Rows from block 5 of the text decoder of a small image captioner, named by matrix and row number. Rows with one number belong to one neuron. Each number is 500 + 25 x the weight over its row's rms, rounded and kept within 0 to 999. All counts start at 0. Numbers have three digits each. After the name is the row's rms in percent of the matrix's.
After each neuron's rows are labels from the 100 texts, of 14976, where the neuron reaches its highest value: "fires on" is the input token at the peak. Only what is clearly more common there than usual is listed. The data: simulated fluorescence microscopy of cells. In brackets: how many of the 100.
# fc1: MLP up (decoder.blocks.5.mlp.fc1.weight, 512x128), inputs 0-127
# fc2: MLP down (decoder.blocks.5.mlp.fc2.weight, 128x512, transposed), outputs 0-127

fc1.420 104:528432517562509506526502490470531526454498516521461552485476494529448489526478461482500525516498473502495513524486516507473488472498537449468492505510524524462487488441482495537525536480536499537484530494478531524493507550496509486499515463496476500508455507491534501481516527522450474526487488515486489469511492488520499468503485511509506523514538508519447465495492504536486490494493
fc2.420 104:534494495533511443506517501467482540501480459555474524494529447511513508519487515483488517513501555507520539503473547533469503491475499498501478502518505515465441510502486496485490466506501463475517504490526474453497500532473482546513534547499487489550536522481509480522540494493504532516542501480469506487486518518495475543529516470505494546493515505513473469521451490483460504516498
fires on: "," (100)

fc1.25 101:491509488510513498526519526548470484506547521540496521510458512510502517547478459527527543494491495505529486507478512471511512500469517467431521492513520508503542495510529518495494472521505491556458466521512496555474508482468517500473472483518497482454481529474491483474494469513501476504481494536504498512468462516452503464508509478478520560505534522563517536513474498529490497498510
fc2.25 083:499502535487449495510497485489492521482518503455534490511516480511523518508464521517496478515507479559464470472536487556499509518503448494538536466506507545492497463547514497441492516466490525479525515447502480510479479503492464518490514528530509541524544539465508539479480505491495516468545519500489472507527514481474470517484508501531546481497494472470496472503483481463512501531515
fires on: "yellow" (47); "red" (26); "membrane" (10)

fc1.379 108:467509513512520552510534556511481494480498505576492483472465512477512478510482520522523515499530518454527495511483514497488531493459461489492502516552525547500483486484476496503498529506503535510501498508538491485541483485475489519498446517496524516502518484469514492464483494516476521549502460512503508530515480517466485593520529490495497493546486491507514513548466481490511534516515
fc2.379 108:493500487514511543528484516539454441516473545469529443530544535496506489512498525496499479529478486482483490491468502459517479518462486511460535497516532532467532499519499501511503511515470501506509491549475537520462494471472467503522502507497487491480461478531518507484527492516545479505502508538511520548464532468493464511502464508490531490454515531487512528480492484523475512536456
fires on: "yellow" (55); "red" (19); "green" (18)

fc1.476 104:465450514500510509480511538522476556505500500552518545483533453495502485509501526507508551485513472508518496528484518443488505489517494523497459504540515488497516503503495544468511535518486519521479505454502474495518500472509544509475469491505460498520458510519515504446482462532507459517499505488468500537528500495458510555519521490485530496483476536513508525517461504509538506454468
fc2.476 103:483485491478474505485498531512475540475522530501456494466533524525502510530476529484529500493501505461479522518469543483499401512484504510462487540508478482449468511485474540485467472520516522521475462524492547481497498512474503514483490522501466488483537531540502473504518507522545535516480508544456502471484495500492487529501522518475513527515512528474469501517507460518487492509461
fires on: "yellow" (50); "red" (25)

fc1.218 107:523507495526488453502476545489490541475502452504498506487502510502518519500503472551478520495473493502496481505533539512507485522457504421510481488498523527468456533502532535499550509527563534464496513522488531539486544481507486491505454489488495489519475471517507504455503469518508505520472485525528480493505510526526487517493509530509481495460509466518476509506501553528473561487490
fc2.218 107:558549482491482467522498523567484535500531493505519473474479506511465500485479514518491503509465473493546486486526494491492507464475534495505453511518484505517548494501522458498497528532464485480488483510502483505501512512495523469470482522504505543481508490531461524471482469533531549529459486496520513516489490509543505529531510481533488520533523505509456542515489494512545533477438
fires on: "," (59); "magenta" (21); "green" (14)

fc1.378 092:523467500518496528522497506487497543530521535516519466509510465506496491545517487519523524501506503480480449533462531484546544498518498507450481468503528516514492515521528495490483511487483488523494437478501478516538508521524540509485462493455455492514519512464458466503538468510526506495544458487458491516483511511450467493535490467484552522482503494474472526519462500495504508533506
fc2.378 079:496499515532498465497454504517485512479473461466458492530493455512542509498477464487507536554454519504543532533509513507457504496491485539567479522511482494517499492502542511495487511501514458498508499518512516468505491489537502518481484525501494473473526450518490524494511512491492511546520496510543506471468494504522482551475482479449529505472476441497498507503518477445509520524531
fires on: "yellow" (39); "green" (35); "red" (13); "magenta" (12)

fc1.461 108:498461489489450530492510535545520458479522487520525493465472488534506528527510498506523519514527533457511481540467564494495497476496509503503475442478502545470493481536504491485469490495528440502463558497493484534465503470478523528469507507514522523527498505494504538515486521507485478490534504483479447528502507545532487476497527475475490499522517490489504500538495488539496450488504
fc2.461 124:506539519499509487493531504462511541474496461490469502510485495485524474494494476532540512520532470519506458497510516491498493509487489451546529529519514512507458500529512507545524475535545506489493487488462510506471540495542489509462476513441502500475520536470463450488504486470472458488535514454490500517471503503517528503489546465470519535498503463454520480515537476525491529481485
fires on: "smooth" (32); "yellow" (22); "cyan" (17); "red" (12)

fc1.8 104:498519523511535481443504486507454531524495526482545488483476492476457522435516518524485544523514517536508509529503495510505511484489543495487478497525500515489504471471526472513548499522503467508493499447482479505539509525507509462489478507505511502550487488467500508508526474496465519508487491473494468563491520519487476476520505495487451538510509533506447512520511530487489547516431
fc2.8 100:490445520509506454471479495457530511492498466475522498479528500510529467524507507479515506486496513494477472505494563530494549531547557528466511535468503461486517488479479500522499548501510486468498515506517503471533496533508479483446496485500509539462533496511462514497507507474509516535471564494470493484521509491503547486498546481520506493478466503497498438479530493518475493513506
fires on: "smooth" (62); "<end>" (24)

fc1.494 104:474512465509464498489524492509468527508470459519513465492498494462513538519481511554533505511501487517513515490488544488525476493488561498460483469484500564473492453487519543514521504555517495505495505498488477539474492525489506517482453529485491525474505495464512492494539441507509527475510522490452455492503486496490528493527532480505567515501506513518514484516465451527504506478518
fc2.494 080:533485557471521476479486494488454489474503495464529529505544468478524524515459491472470512494510491484484460491509539494468536522510513524452509529515523546512494481498502460518493524505450508527466538456527499479505496492466472502512491515515504475526521454461514540478455487491450523503534509468517490505488489487490494502495484529462565523531518517465488508508460498511518527519514
fires on: "yellow" (59); "red" (32)

fc1.153 105:478466488538527511534497535505481521558534534530461489479510510538527523475477481510481541453455530499526501495506515468514504464496471456503463470511553514533493468459500514508496489528519529538492503488497495479497478519526496521484507487502489476512459516473540477461498467492479543516483485541485498512523489459469499556544507475498526496530516465488481515504488457507516493533512
fc2.153 086:482544470538483514501507493450497478485486495491543456532489481519518512485526503519475505520506532507488490425487471491487530514499500528473540508495526500468471508530571492517511465511492492527493529553484502555480515484498488528521494512583500531518481543496501493505486486465438485508500489555504489525492495496527488480486471499473489519489516533507520488484481517470496491465470
fires on: "yellow" (72); "green" (28)